config.toml
model = "image autoencoder"
encoder_mlp_ratio = 2.67
encoder_parallel_block = false
encoder_inner_norm = false
encoder_conv_stem = false
encoder_positions = "learned"
decoder_upsampling = "nearest_conv"
epochs = 15.4
Rows from block 10 of the encoder, named by matrix and row number. Rows with one number belong to one attention dimension. Each number is 50 + 12 x the weight over the matrix's rms, rounded and kept within 0 to 99. All counts start at 0.
# q: attention query (encoder.blocks.10.attn.q.weight, 96x128), inputs 86-127
# k: attention key (encoder.blocks.10.attn.k.weight, 96x128), inputs 86-127
q.3:54 76 30 55 44 37 53 51 72 57 39 60 57 45 40 49 56 94 49 49 43 38 42 35 30 50 53 60 43 38 61 48 51 50 36 37 60 52 46 64 35 61
k.3:53 43 83 59 44 52 58 53 68 32 51 52 29 44 32 66 32 34 50 19 58 50 17 42 05 64 48 63 53 48 72 70 30 44 48 52 61 55 83 42 53 45
q.4:37 53 44 46 50 60 62 55 79 87 46 62 51 34 58 46 42 66 35 63 83 56 44 40 29 50 53 65 53 63 52 47 39 54 44 26 50 64 68 64 56 49
k.4:64 53 46 38 47 32 64 60 77 62 55 56 49 48 35 47 15 55 42 30 49 42 54 50 52 53 56 33 50 45 51 58 70 51 51 47 43 60 67 49 54 58
q.5:30 64 52 58 60 55 74 40 72 73 22 66 50 46 43 51 50 62 55 61 59 33 50 48 25 50 65 42 47 75 76 39 26 43 59 28 56 60 57 58 43 66
k.5:80 46 36 44 44 51 54 52 64 48 53 49 31 52 44 27 31 52 51 52 51 59 44 53 41 53 57 45 54 46 52 57 58 59 54 50 57 69 48 49 59 63
q.6:67 32 58 41 28 57 63 36 25 28 54 58 54 44 49 41 75 56 42 39 45 38 60 42 38 46 60 49 53 47 54 70 52 52 52 63 53 67 48 29 53 60
k.6:19 50 34 48 49 38 55 36 73 77 54 32 43 66 82 47 40 55 51 66 45 51 54 43 87 38 55 42 64 32 29 50 58 53 43 55 43 79 33 60 36 74
q.7:41 67 48 64 64 71 42 47 57 71 33 40 54 49 55 40 46 48 54 60 61 40 51 61 52 61 40 42 47 59 47 24 38 47 69 36 56 41 53 50 43 43
k.7:87 46 47 38 53 52 52 64 48 44 45 60 32 48 27 46 40 60 50 42 54 55 44 62 07 52 46 57 36 59 61 50 53 46 50 48 60 59 64 45 59 52
q.8:33 65 45 65 63 56 43 46 74 77 33 47 50 66 52 45 40 68 48 61 66 49 36 60 45 63 52 48 49 61 52 21 34 47 59 39 53 49 58 58 40 54
k.8:70 40 45 35 52 51 47 57 66 41 46 54 26 41 32 31 53 49 49 56 56 51 31 55 15 55 46 52 44 48 59 48 52 37 47 48 65 60 70 42 64 66
q.9:43 45 55 55 45 44 68 43 50 50 38 63 63 55 34 41 67 87 52 48 48 27 58 49 28 44 73 33 47 55 73 56 51 52 37 49 55 58 41 60 44 55
k.9:49 43 31 54 45 46 59 33 75 47 48 38 24 52 46 41 39 46 48 53 52 61 40 40 39 50 57 57 67 52 39 79 50 54 48 54 58 91 48 55 45 81
q.10:71 28 55 32 41 41 46 61 33 19 73 59 48 36 40 59 48 37 51 37 37 54 57 49 53 50 49 62 53 40 44 80 62 55 36 69 40 50 44 44 56 52
k.10:21 59 69 60 48 44 51 37 53 53 47 49 72 57 70 65 51 42 54 52 54 39 53 42 89 46 51 52 52 51 43 48 44 55 61 51 44 37 33 56 40 30
q.11:55 57 46 59 44 43 60 39 59 56 38 75 48 45 38 56 45 81 40 48 45 41 37 42 25 52 85 56 45 51 66 52 44 49 46 43 65 53 55 63 46 67
k.11:59 40 54 42 41 36 61 42 70 50 61 49 34 55 51 38 28 47 45 39 52 57 36 39 35 52 57 49 65 42 50 62 43 48 57 52 62 87 59 46 52 69
q.12:67 34 51 40 39 39 57 54 39 33 60 55 52 45 49 51 65 63 51 36 38 50 55 46 47 41 51 53 54 38 55 70 61 50 26 64 46 61 41 45 48 52
k.12:15 54 57 65 45 52 52 43 45 49 46 43 72 62 72 73 44 39 49 48 50 41 50 44 68 44 51 51 63 38 49 54 49 53 49 56 35 42 36 58 39 41
q.13:68 29 60 37 37 43 50 49 34 19 65 55 49 48 49 47 53 52 44 33 41 51 51 44 53 46 57 49 52 41 39 71 67 54 43 64 40 60 48 47 59 58
k.13:18 55 52 56 49 53 51 36 36 58 45 34 67 59 73 56 55 53 49 56 49 47 57 41 78 43 52 45 60 42 25 42 46 51 54 52 40 43 38 61 38 52
q.14:51 52 47 49 50 34 64 52 64 77 43 59 41 70 56 36 66 75 36 52 63 55 48 68 39 50 69 59 51 57 47 32 43 51 34 41 47 81 70 58 47 56
k.14:36 53 25 51 46 43 74 58 83 44 48 54 51 48 51 37 40 54 39 58 51 17 41 45 30 51 43 39 66 21 47 69 56 51 30 53 39 42 81 58 40 78
q.15:59 20 61 27 40 42 50 60 32 24 80 47 45 64 51 52 51 42 45 34 43 66 42 58 66 47 53 59 47 33 38 72 71 50 30 74 35 45 46 50 59 51
k.15:18 55 53 55 48 52 50 43 42 51 43 45 76 53 68 57 69 51 50 56 53 32 57 39 90 46 51 44 57 46 34 40 48 48 51 51 41 30 37 53 42 41
q.16:37 65 46 58 46 36 74 43 90 77 37 73 47 61 40 49 55 84 43 49 55 56 44 55 21 48 77 56 49 60 70 42 41 50 26 42 52 67 50 72 38 63
k.16:70 33 46 50 38 50 63 61 69 41 58 48 28 48 29 39 41 50 32 47 53 37 31 45 15 57 47 48 61 42 59 65 39 49 48 51 55 63 68 40 50 77
q.17:37 78 40 66 66 50 47 43 66 72 28 48 44 50 57 45 43 63 49 64 59 44 49 51 49 61 51 46 50 46 51 23 25 49 59 33 62 56 54 57 37 49
k.17:82 37 45 42 49 53 55 60 61 38 58 55 37 48 31 50 40 49 50 46 47 58 35 58 01 56 48 53 44 54 76 58 48 45 48 45 55 65 69 42 66 55
q.18:36 44 56 49 63 44 62 48 62 54 48 41 30 63 54 47 43 37 46 60 55 55 45 48 58 54 55 43 47 54 40 39 57 39 56 48 55 35 64 72 44 58
k.18:61 45 33 44 47 73 43 53 14 42 54 41 46 46 69 33 68 51 56 66 46 66 55 51 68 47 52 45 57 47 30 48 58 50 44 51 66 51 51 43 67 66
q.19:72 65 28 42 56 36 26 69 53 43 67 42 35 39 55 62 38 39 54 52 34 65 52 40 64 59 33 62 45 32 28 51 59 57 50 48 55 31 45 56 43 33
k.19:31 52 86 51 52 49 41 64 32 46 51 57 77 44 56 81 56 34 56 25 58 45 47 47 36 54 47 57 36 58 65 55 47 47 54 46 53 15 52 44 48 15
q.20:42 49 50 44 60 57 30 57 56 49 58 31 53 59 60 51 40 21 61 62 57 72 51 67 77 51 22 53 53 51 33 49 53 50 61 59 27 31 49 45 61 34
k.20:49 61 52 45 50 62 30 66 25 52 42 56 80 44 48 49 79 54 61 63 52 41 71 59 70 49 39 48 36 63 45 39 49 55 49 43 42 00 36 50 55 20
q.21:48 49 54 55 44 41 71 35 63 51 40 73 49 46 40 53 58 76 46 48 48 30 49 39 24 44 83 51 50 53 71 53 39 49 35 40 61 65 45 65 36 71
k.21:71 30 41 47 49 45 64 33 78 47 58 36 28 61 53 30 35 49 36 49 41 61 38 46 49 60 58 43 71 45 43 74 45 50 51 58 55 94 47 46 59 90
q.22:37 71 38 56 70 67 43 50 70 73 28 40 65 56 52 44 59 61 59 67 71 42 58 48 51 58 36 49 47 51 36 19 30 38 72 32 58 53 56 41 43 31
k.22:77 43 47 41 49 51 49 62 50 46 54 61 34 42 24 43 37 52 50 49 52 53 42 64 00 51 44 52 43 49 70 49 49 44 51 46 57 43 88 49 66 43
q.23:52 48 52 47 56 78 26 55 23 40 59 24 57 45 69 48 38 15 57 51 53 64 56 59 75 54 16 47 55 51 29 48 59 50 75 59 39 37 46 31 59 32
k.23:49 65 51 45 59 52 30 54 25 70 44 61 78 44 48 63 73 61 62 52 51 49 87 68 77 45 49 48 24 66 42 12 70 51 53 40 41 21 32 60 44 11
q.24:36 52 54 58 54 64 57 35 53 60 37 62 41 38 48 55 44 53 46 53 54 38 37 50 28 51 60 50 44 78 59 39 40 41 76 27 57 55 68 56 56 63
k.24:70 44 36 34 52 42 48 38 51 49 55 49 24 48 46 24 34 54 47 58 50 70 56 56 58 52 49 41 54 50 41 51 58 53 59 53 63 71 45 48 57 76
q.25:65 48 43 50 36 36 48 46 40 51 44 60 44 44 32 62 60 74 41 42 30 47 58 49 28 50 62 53 50 51 51 69 54 53 38 57 55 56 50 65 40 62
k.25:18 37 75 60 49 53 65 35 48 38 55 40 64 51 66 59 35 39 45 32 60 63 29 24 38 50 46 59 69 27 28 78 50 49 51 55 61 61 49 55 45 65
q.26:71 45 41 39 42 23 55 53 53 43 55 56 46 51 47 51 54 75 44 38 31 56 53 43 43 46 59 64 50 40 48 62 55 55 25 59 56 54 50 61 42 59
k.26:08 51 91 62 44 50 56 49 29 46 55 41 68 55 70 77 45 32 48 44 46 41 40 30 41 54 47 56 66 34 48 69 40 50 43 53 45 43 63 55 43 38
q.27:35 60 58 67 48 50 71 27 69 64 25 79 54 47 41 50 51 60 53 59 62 36 40 48 28 50 75 33 48 63 70 46 31 49 58 31 57 35 48 53 39 62
k.27:76 45 31 44 50 42 55 41 77 51 51 44 23 51 41 31 54 45 48 56 52 65 44 46 46 50 54 44 50 46 48 60 52 51 58 53 63 75 46 41 56 76
q.28:38 31 74 55 38 52 72 34 48 44 39 61 35 65 43 51 53 40 40 49 39 52 39 42 24 57 66 39 43 63 53 53 52 45 53 47 49 55 68 44 59 71
k.28:50 44 32 44 49 46 58 37 59 55 59 44 32 51 57 22 51 63 49 65 53 66 38 45 74 43 52 47 54 39 35 47 57 50 56 54 59 68 41 46 56 85
q.29:48 66 43 46 53 39 16 56 50 46 46 42 57 54 10 65 63 50 57 40 27 57 63 38 61 47 23 57 40 60 41 58 57 47 67 65 42 12 32 58 43 46
k.29:26 40 82 61 49 74 36 38 09 33 44 50 34 37 43 46 84 32 51 44 65 46 45 43 35 47 40 70 52 65 36 53 40 52 59 51 92 19 42 47 43 44
q.30:80 55 37 51 35 23 56 49 47 53 52 59 55 33 49 52 69 84 46 39 35 32 63 38 25 46 58 60 52 52 51 59 47 54 26 45 69 67 51 47 45 57
k.30:28 34 86 70 38 23 73 47 87 51 60 49 50 58 74 93 03 32 49 20 51 50 20 33 22 59 56 52 58 30 89 91 42 47 37 52 34 53 68 54 45 52
q.31:50 72 34 53 56 28 49 60 73 71 42 44 59 51 42 47 52 73 59 55 51 41 46 50 53 53 47 46 41 34 46 34 42 50 40 39 62 37 39 64 34 40
k.31:65 51 74 54 38 60 48 60 43 25 43 60 43 44 29 68 43 32 45 23 57 39 28 50 00 59 45 59 48 54 78 69 24 48 45 53 63 31 85 40 60 31
q.32:61 44 40 47 46 45 56 51 76 63 50 63 62 53 66 44 70 81 45 51 65 50 59 24 22 39 45 58 61 40 50 64 40 57 26 53 67 81 62 49 43 44
k.32:35 47 53 49 44 24 62 58 99 66 63 52 46 64 59 73 27 47 46 38 48 10 33 41 59 53 59 46 53 46 72 70 55 34 37 53 42 43 88 64 40 62
q.33:47 74 30 60 61 26 55 49 74 70 28 50 53 49 41 52 43 73 59 60 50 38 47 34 49 53 47 46 42 47 56 33 41 47 47 32 67 48 47 71 37 50
k.33:72 45 66 52 52 58 52 55 51 31 47 57 27 41 34 58 36 44 51 37 57 61 30 52 00 61 50 63 48 49 80 62 42 44 54 50 58 49 80 42 63 42
q.34:36 45 61 64 45 58 66 27 51 58 34 65 52 45 36 50 48 56 52 51 53 28 44 49 22 44 65 34 47 75 70 50 46 47 55 41 55 44 52 55 46 69
k.34:66 44 28 47 47 54 56 31 58 56 55 44 27 52 38 22 46 54 51 64 44 71 55 44 59 50 54 45 54 46 37 59 60 52 57 49 62 76 34 50 54 74
q.35:46 58 51 48 41 31 48 49 72 55 48 65 56 40 23 60 67 66 56 52 38 35 48 29 23 39 50 41 34 52 60 70 53 51 42 50 59 33 49 66 48 56
k.35:47 40 80 56 43 57 51 35 59 45 52 47 29 47 53 55 38 28 55 30 62 66 30 14 63 55 49 68 57 49 49 86 33 51 72 52 84 53 46 45 56 50
q.36:46 72 55 57 44 41 52 39 79 71 32 67 31 52 49 50 40 70 45 51 49 58 28 40 27 60 74 57 47 50 59 36 47 55 48 31 64 51 66 70 42 69
k.36:67 41 49 41 49 47 56 53 58 43 53 47 35 50 37 43 36 51 43 44 54 58 39 47 23 52 50 45 58 46 51 58 52 45 57 52 67 71 69 38 61 74
q.37:31 70 43 59 59 33 46 61 78 87 43 49 30 54 49 64 32 46 51 56 49 72 43 50 44 55 50 75 47 63 56 24 45 51 50 38 52 44 55 75 41 61
k.37:78 49 60 49 47 52 54 63 32 23 53 64 42 41 27 48 53 56 43 32 56 38 42 55 12 58 49 51 50 47 76 46 46 55 45 51 61 24 84 42 62 47
q.38:46 31 58 40 54 55 44 56 42 21 67 32 58 67 55 36 33 41 49 42 62 66 39 82 87 49 44 49 63 30 39 55 58 54 43 72 21 40 33 35 56 41
k.38:32 67 34 56 50 49 39 53 48 54 37 49 88 57 53 52 77 57 61 58 56 35 58 64 71 45 52 40 53 59 28 34 44 53 46 51 32 33 38 51 44 36
q.39:43 53 48 52 49 26 43 51 63 63 52 67 36 54 26 56 56 42 43 56 29 68 56 44 43 51 57 52 42 72 56 47 61 52 41 55 49 22 51 86 38 61
k.39:40 41 60 55 55 76 42 42 22 22 60 43 41 36 51 42 68 46 43 54 60 48 58 34 50 51 42 57 73 23 35 63 61 58 61 55 88 48 51 45 55 69
q.40:77 40 44 39 44 33 41 60 22 31 66 41 33 43 57 52 45 23 45 37 28 62 66 63 73 55 40 63 60 43 42 61 60 58 36 78 43 60 47 48 48 53
k.40:25 56 70 59 50 52 51 51 27 43 45 54 71 56 63 62 56 43 52 50 51 41 60 48 52 48 50 51 49 45 54 44 51 59 45 48 39 36 39 51 44 35
q.41:31 60 56 71 48 64 86 19 63 70 20 80 53 49 37 54 55 73 45 58 66 25 43 43 19 49 87 46 55 69 67 34 20 57 62 33 59 53 44 52 36 66
k.41:81 45 24 44 49 37 53 39 86 53 54 48 18 54 40 14 40 50 41 56 47 61 44 52 40 54 63 39 55 43 52 57 48 50 49 55 56 76 51 43 55 78
q.42:64 53 44 43 43 31 40 53 59 45 51 63 55 41 17 67 50 76 52 32 31 42 54 47 36 49 53 49 44 48 56 67 56 56 34 51 55 33 42 62 46 60
k.42:18 50 99 65 46 52 43 40 52 43 42 49 59 49 59 72 42 24 53 27 65 47 22 23 44 55 52 63 63 52 40 77 33 54 67 49 72 43 40 53 39 40
q.43:52 27 62 42 33 45 60 45 42 30 68 55 37 51 54 45 52 46 35 36 42 50 48 49 45 43 69 45 53 52 53 69 62 55 41 68 45 55 56 48 59 66
k.43:22 48 34 46 51 43 47 39 73 66 45 27 47 55 83 39 57 50 48 64 41 43 68 40 99 38 50 44 59 44 20 44 56 51 53 47 54 75 26 47 38 72
q.44:66 59 37 42 46 14 43 58 66 55 64 45 38 51 57 56 40 60 46 46 37 64 45 54 59 55 45 70 45 38 43 52 60 56 20 56 49 50 49 71 45 57
k.44:24 48 84 65 47 55 54 58 34 33 44 45 78 46 48 79 57 44 47 37 52 33 39 43 34 50 42 57 56 42 65 56 41 55 41 48 48 24 62 44 48 28
q.45:48 38 51 48 38 34 67 45 61 50 49 66 54 44 38 52 62 70 42 47 45 49 58 38 27 40 63 47 47 62 68 70 56 54 31 51 51 51 48 70 44 64
k.45:31 46 44 60 41 46 58 32 81 60 58 24 42 54 65 57 48 44 46 49 45 39 51 31 90 48 57 53 71 38 40 79 60 51 57 57 59 71 40 57 45 82
q.46:25 65 43 61 53 61 72 46 65 77 37 53 70 60 43 44 66 48 51 72 74 45 56 44 32 52 45 42 48 63 68 28 43 47 62 36 47 42 56 43 54 43
k.46:71 44 36 47 46 42 53 58 69 52 55 55 29 45 32 29 46 51 48 52 53 54 36 52 33 43 55 50 36 54 63 48 62 51 45 51 55 58 62 39 55 65
q.47:39 64 53 62 45 43 69 33 70 78 30 79 32 56 45 47 57 76 39 48 51 38 46 44 19 52 78 47 50 67 66 38 28 45 48 34 65 74 61 57 40 72
k.47:66 32 45 45 49 43 63 51 69 43 61 49 24 49 39 27 41 55 36 57 46 55 39 48 36 52 50 43 56 39 61 61 53 49 44 52 59 78 61 43 53 80
q.48:45 67 66 58 54 63 56 39 41 45 40 48 61 48 35 61 47 48 54 57 47 54 58 61 46 59 47 54 59 57 60 43 40 45 44 49 53 50 52 57 42 66
k.48:43 37 70 41 53 61 53 51 44 42 85 44 59 52 47 56 57 57 42 42 49 48 65 51 63 54 45 62 63 56 50 45 61 42 37 58 47 45 53 47 54 50
q.49:63 28 23 35 50 46 54 51 59 45 60 61 39 44 79 51 40 49 30 78 33 43 79 09 36 40 37 57 42 42 35 60 57 49 41 58 55 66 55 39 44 58
k.49:53 43 45 24 46 46 55 59 47 54 30 58 45 38 55 51 52 40 50 56 48 35 63 43 35 43 44 52 47 36 46 61 35 50 44 42 69 65 58 52 46 55
q.50:69 44 72 54 46 59 32 51 45 52 62 39 21 54 47 58 54 48 41 22 38 80 32 41 94 62 70 62 44 32 48 54 70 47 51 51 58 53 41 32 65 53
k.50:72 52 55 47 53 37 57 75 51 48 56 44 42 52 47 57 37 47 47 43 37 68 22 35 47 58 66 58 45 27 59 49 56 35 64 24 37 25 52 37 78 56
q.51:89 38 33 46 50 52 37 59 58 35 69 48 15 65 61 56 56 43 47 32 16 75 36 50 75 54 52 43 40 44 40 64 63 48 54 63 47 49 48 22 65 39
k.51:85 60 29 60 60 30 57 50 54 48 27 58 29 55 54 52 46 35 50 57 40 64 30 39 37 49 49 45 48 33 52 60 37 45 51 38 34 36 65 38 54 62
q.52:40 51 28 35 44 32 53 46 76 55 44 65 77 39 54 45 73 50 41 95 68 25 65 44 39 40 40 47 54 71 37 28 45 64 40 51 51 62 57 57 44 72
k.52:13 58 43 30 34 58 56 49 49 39 39 43 57 38 55 54 64 58 49 58 57 26 57 50 48 45 44 38 48 42 35 40 44 62 48 61 54 77 48 59 42 48
q.53:43 67 59 54 51 36 64 45 51 58 42 49 47 60 37 58 58 34 61 41 61 60 56 79 64 64 66 57 54 63 68 47 46 49 61 40 32 37 55 53 54 46
k.53:47 50 50 63 47 41 45 50 77 32 74 51 55 59 34 51 59 47 49 46 54 58 44 55 62 54 65 54 46 57 41 36 66 70 56 55 32 32 52 53 64 46
q.54:80 53 60 53 67 59 33 61 52 42 50 32 31 45 39 48 51 51 43 42 14 66 67 61 49 51 37 54 50 67 41 52 49 47 51 65 63 42 61 51 48 49
k.54:38 49 35 54 70 20 51 68 44 46 52 56 46 53 40 44 38 54 43 45 44 56 59 55 50 47 47 26 49 45 69 61 68 57 39 59 33 29 61 46 42 68
q.55:49 57 71 42 58 21 39 60 61 32 50 27 38 44 35 53 53 53 28 48 28 50 66 68 76 64 30 78 60 84 61 33 69 48 37 51 54 55 68 53 44 74
k.55:19 51 53 31 57 19 50 77 37 57 41 48 40 43 30 49 39 54 49 55 45 47 61 68 58 60 59 30 59 43 64 42 61 58 41 51 25 52 64 44 54 74
q.56:42 54 54 51 46 23 59 45 50 65 46 48 54 55 47 60 57 35 61 61 55 65 51 76 62 53 55 64 52 67 55 24 57 49 41 46 22 39 55 47 62 51
k.56:42 54 55 55 52 55 44 44 69 45 55 46 54 43 48 61 63 49 60 56 50 56 42 47 52 60 55 58 44 45 47 37 51 51 52 46 38 55 57 50 66 51
q.57:60 35 20 51 39 34 64 49 65 36 65 60 50 57 49 54 38 55 45 50 50 49 45 54 55 51 73 40 45 42 36 66 47 53 43 58 36 32 34 49 52 32
k.57:56 59 44 69 35 48 54 40 63 49 26 49 44 48 54 64 59 46 48 50 55 63 27 44 34 50 57 52 50 37 40 54 33 63 46 42 47 65 48 49 49 48
q.58:66 36 43 55 56 53 41 57 54 45 60 50 30 52 71 55 34 47 32 37 37 74 58 21 71 54 51 68 50 60 52 53 66 42 55 66 63 70 59 35 41 45
k.58:70 53 41 22 54 46 59 68 45 61 48 70 40 43 49 41 36 38 53 45 49 51 60 40 41 52 60 53 51 45 59 53 46 53 59 41 39 42 52 43 60 49
q.59:68 45 78 51 56 33 41 61 58 53 62 37 23 42 59 50 30 66 46 45 17 78 69 69 58 58 29 69 68 54 68 43 68 51 39 67 46 49 81 54 53 64
k.59:49 65 56 56 48 29 56 60 38 68 34 67 46 53 56 61 27 58 55 63 50 65 53 57 25 51 40 56 44 38 76 49 56 61 52 52 19 44 87 39 60 56
q.60:46 40 28 43 47 80 56 47 52 41 51 76 65 45 71 60 42 59 52 81 64 42 64 52 14 42 45 36 60 56 36 43 25 58 34 56 54 54 44 62 40 46
k.60:48 60 49 49 36 77 64 22 45 43 38 66 53 40 56 61 52 56 37 55 68 58 71 39 16 50 41 45 54 55 32 63 27 64 44 50 64 74 43 69 34 23
q.61:64 46 50 45 54 52 33 58 48 55 56 54 37 51 64 45 45 58 60 32 40 66 38 45 48 45 40 57 47 38 54 64 65 55 51 56 53 51 57 33 65 34
k.61:74 65 29 60 46 33 48 49 61 66 25 70 39 47 63 50 27 45 69 70 38 63 41 37 30 51 43 57 31 56 58 52 50 51 56 48 35 50 79 49 52 48
q.62:30 61 33 51 59 53 58 44 47 63 44 67 60 49 66 57 43 50 64 77 66 50 55 57 39 55 55 41 62 61 44 38 37 51 52 48 29 58 71 65 36 40
k.62:51 55 46 47 48 73 55 18 56 66 51 75 70 50 51 41 53 52 47 53 71 52 58 43 13 58 51 62 45 86 28 43 37 67 60 54 46 71 44 56 49 21
q.63:56 30 10 46 40 54 62 55 59 61 58 82 68 50 73 47 53 41 49 64 62 50 70 39 26 39 57 47 47 47 41 71 38 59 44 55 30 44 28 45 59 28
k.63:55 54 36 47 37 61 55 41 69 44 23 57 49 45 57 57 62 49 50 52 58 40 52 36 35 42 46 49 47 46 45 70 32 64 51 49 63 58 40 68 40 43
q.64:37 59 64 62 39 42 47 45 45 53 45 33 58 62 34 42 53 53 67 48 50 31 23 49 62 57 48 20 49 40 68 30 55 46 49 37 54 38 54 53 58 48
k.64:56 38 47 72 55 55 36 44 44 63 63 35 50 65 53 43 52 51 54 50 43 65 48 50 61 52 44 57 56 48 50 40 53 33 55 55 47 37 61 39 63 48
q.65:68 52 50 52 57 40 42 51 51 55 46 38 37 45 58 62 63 32 39 43 40 63 64 34 53 45 45 75 40 59 49 54 59 48 59 54 56 58 48 34 51 60
k.65:51 44 39 29 52 30 58 85 67 44 55 53 46 39 47 42 46 39 46 47 44 36 65 52 64 47 60 55 43 35 54 57 66 54 44 56 46 40 51 46 50 60
q.66:48 45 18 47 32 58 64 49 57 45 46 57 72 47 33 48 56 31 50 62 71 29 44 54 42 40 73 44 41 48 40 52 40 53 51 41 37 41 15 53 68 35
k.66:35 49 41 55 32 65 46 53 67 29 38 31 55 46 45 56 72 50 51 37 52 44 31 54 65 46 59 45 51 41 40 52 52 47 44 51 67 60 23 70 40 41
q.67:60 30 29 44 42 61 67 47 62 31 59 63 47 48 44 57 47 37 39 35 56 61 42 52 44 51 70 46 50 34 28 75 28 52 42 42 48 46 01 39 47 46
k.67:44 46 53 60 31 53 53 54 48 31 39 43 37 48 43 64 63 50 38 35 59 48 25 56 31 50 47 46 50 13 38 60 28 53 40 35 66 67 17 51 36 44
q.68:50 54 64 65 38 75 63 43 34 51 50 53 66 47 42 62 43 49 67 57 62 57 51 62 35 54 54 41 70 34 58 43 43 55 47 53 39 34 44 72 59 45
k.68:63 53 52 77 46 57 45 40 44 47 62 49 55 57 51 62 53 52 54 56 50 69 49 51 52 50 44 63 54 48 50 44 54 46 46 56 45 46 68 54 53 45
q.69:48 63 58 64 44 59 58 36 49 47 43 48 68 49 43 57 57 36 58 64 59 45 58 61 57 58 67 47 50 59 50 37 44 49 46 49 48 43 39 62 44 48
k.69:47 40 57 55 47 66 49 42 47 41 79 38 60 49 43 52 56 51 49 43 53 52 59 53 61 47 58 62 65 48 42 42 56 49 46 58 51 39 39 50 56 44
q.70:58 32 44 46 33 37 54 64 54 45 67 45 41 50 48 48 53 47 40 43 39 48 50 42 69 49 64 47 47 39 55 54 74 53 45 62 43 51 44 41 72 54
k.70:55 67 43 52 48 40 57 67 45 52 23 47 43 52 49 65 48 43 56 56 42 59 35 52 43 50 56 41 43 32 65 52 54 48 48 45 45 48 65 49 65 67
q.71:53 29 32 36 43 34 52 58 67 48 60 56 53 55 55 42 71 52 41 61 54 32 44 26 51 44 52 41 45 56 43 45 59 48 51 50 52 55 47 39 54 53
k.71:52 57 37 41 48 46 56 50 54 44 27 53 40 42 52 48 54 42 50 54 43 41 43 46 51 49 57 37 46 49 49 50 40 53 55 43 61 65 49 54 44 61
q.72:69 31 38 47 42 25 41 61 60 54 71 51 37 59 63 41 53 41 45 49 38 46 41 34 46 43 52 47 40 47 51 58 68 54 56 62 39 45 55 36 73 37
k.72:65 66 26 59 50 33 46 62 67 65 19 49 47 56 56 50 49 36 61 58 40 63 35 37 29 48 59 49 42 43 68 53 44 57 53 49 35 54 80 46 60 63
q.73:72 47 63 51 44 35 40 58 57 45 71 35 35 51 50 50 47 48 33 47 26 62 52 48 83 52 63 66 52 63 52 45 76 53 50 65 49 48 59 47 68 52
k.73:48 58 48 48 55 38 61 70 51 52 38 52 42 52 48 58 36 42 53 56 43 55 37 46 42 57 60 51 50 34 68 44 62 63 50 45 29 38 69 45 76 70
q.74:39 62 58 55 46 74 46 44 39 46 36 54 60 49 55 48 76 39 59 36 65 44 28 46 62 52 58 44 57 35 52 41 30 50 57 33 62 62 46 41 41 51
k.74:57 42 59 51 49 67 49 41 51 44 76 42 54 48 53 43 53 55 42 39 54 44 55 48 71 56 52 49 54 46 33 41 51 44 58 49 55 47 31 44 44 38
q.75:67 59 47 56 51 25 49 51 72 60 48 53 55 45 63 50 78 17 54 57 62 65 35 58 82 57 72 41 40 73 57 39 58 66 68 45 43 56 48 42 53 56
k.75:36 66 43 47 28 57 61 49 73 51 45 67 60 53 44 47 47 36 59 44 65 44 27 40 37 56 73 39 44 54 22 29 62 78 67 36 21 42 30 33 66 27
q.76:54 60 49 60 40 72 45 46 44 63 51 56 64 52 52 45 64 46 66 54 62 38 26 44 43 46 63 28 53 39 45 37 48 60 60 47 57 48 42 56 56 38
k.76:54 52 44 74 52 68 49 29 46 56 64 40 55 64 57 41 52 51 58 50 44 61 41 43 44 49 50 59 46 60 48 38 57 45 53 62 45 43 58 47 55 42
q.77:65 30 15 47 51 54 56 48 69 37 67 67 56 35 51 54 25 34 37 58 55 68 58 47 62 46 68 57 43 61 23 65 52 60 34 62 37 46 17 46 57 34
k.77:37 54 46 48 30 59 54 65 50 41 28 56 51 32 47 63 43 47 49 36 66 46 32 46 21 52 53 48 49 32 41 62 37 66 48 27 50 56 28 60 49 42
q.78:75 37 39 45 56 37 40 61 54 66 63 58 39 60 77 40 65 46 53 43 39 60 37 33 48 46 41 44 44 40 47 62 67 59 61 60 54 49 62 36 60 36
k.78:73 66 25 49 54 33 54 49 60 61 22 57 41 57 69 42 40 31 65 58 43 59 36 26 32 44 51 46 36 49 54 58 40 63 64 51 26 44 82 38 59 53
q.79:53 59 51 64 41 58 49 41 41 67 49 64 63 52 54 55 54 46 73 58 59 53 33 61 37 49 56 34 66 32 54 44 40 68 50 51 40 33 51 52 61 37
k.79:56 52 46 79 45 59 45 26 57 54 59 54 54 58 57 56 50 51 58 52 49 68 48 41 46 45 42 69 52 56 43 41 51 55 53 58 46 48 60 44 53 38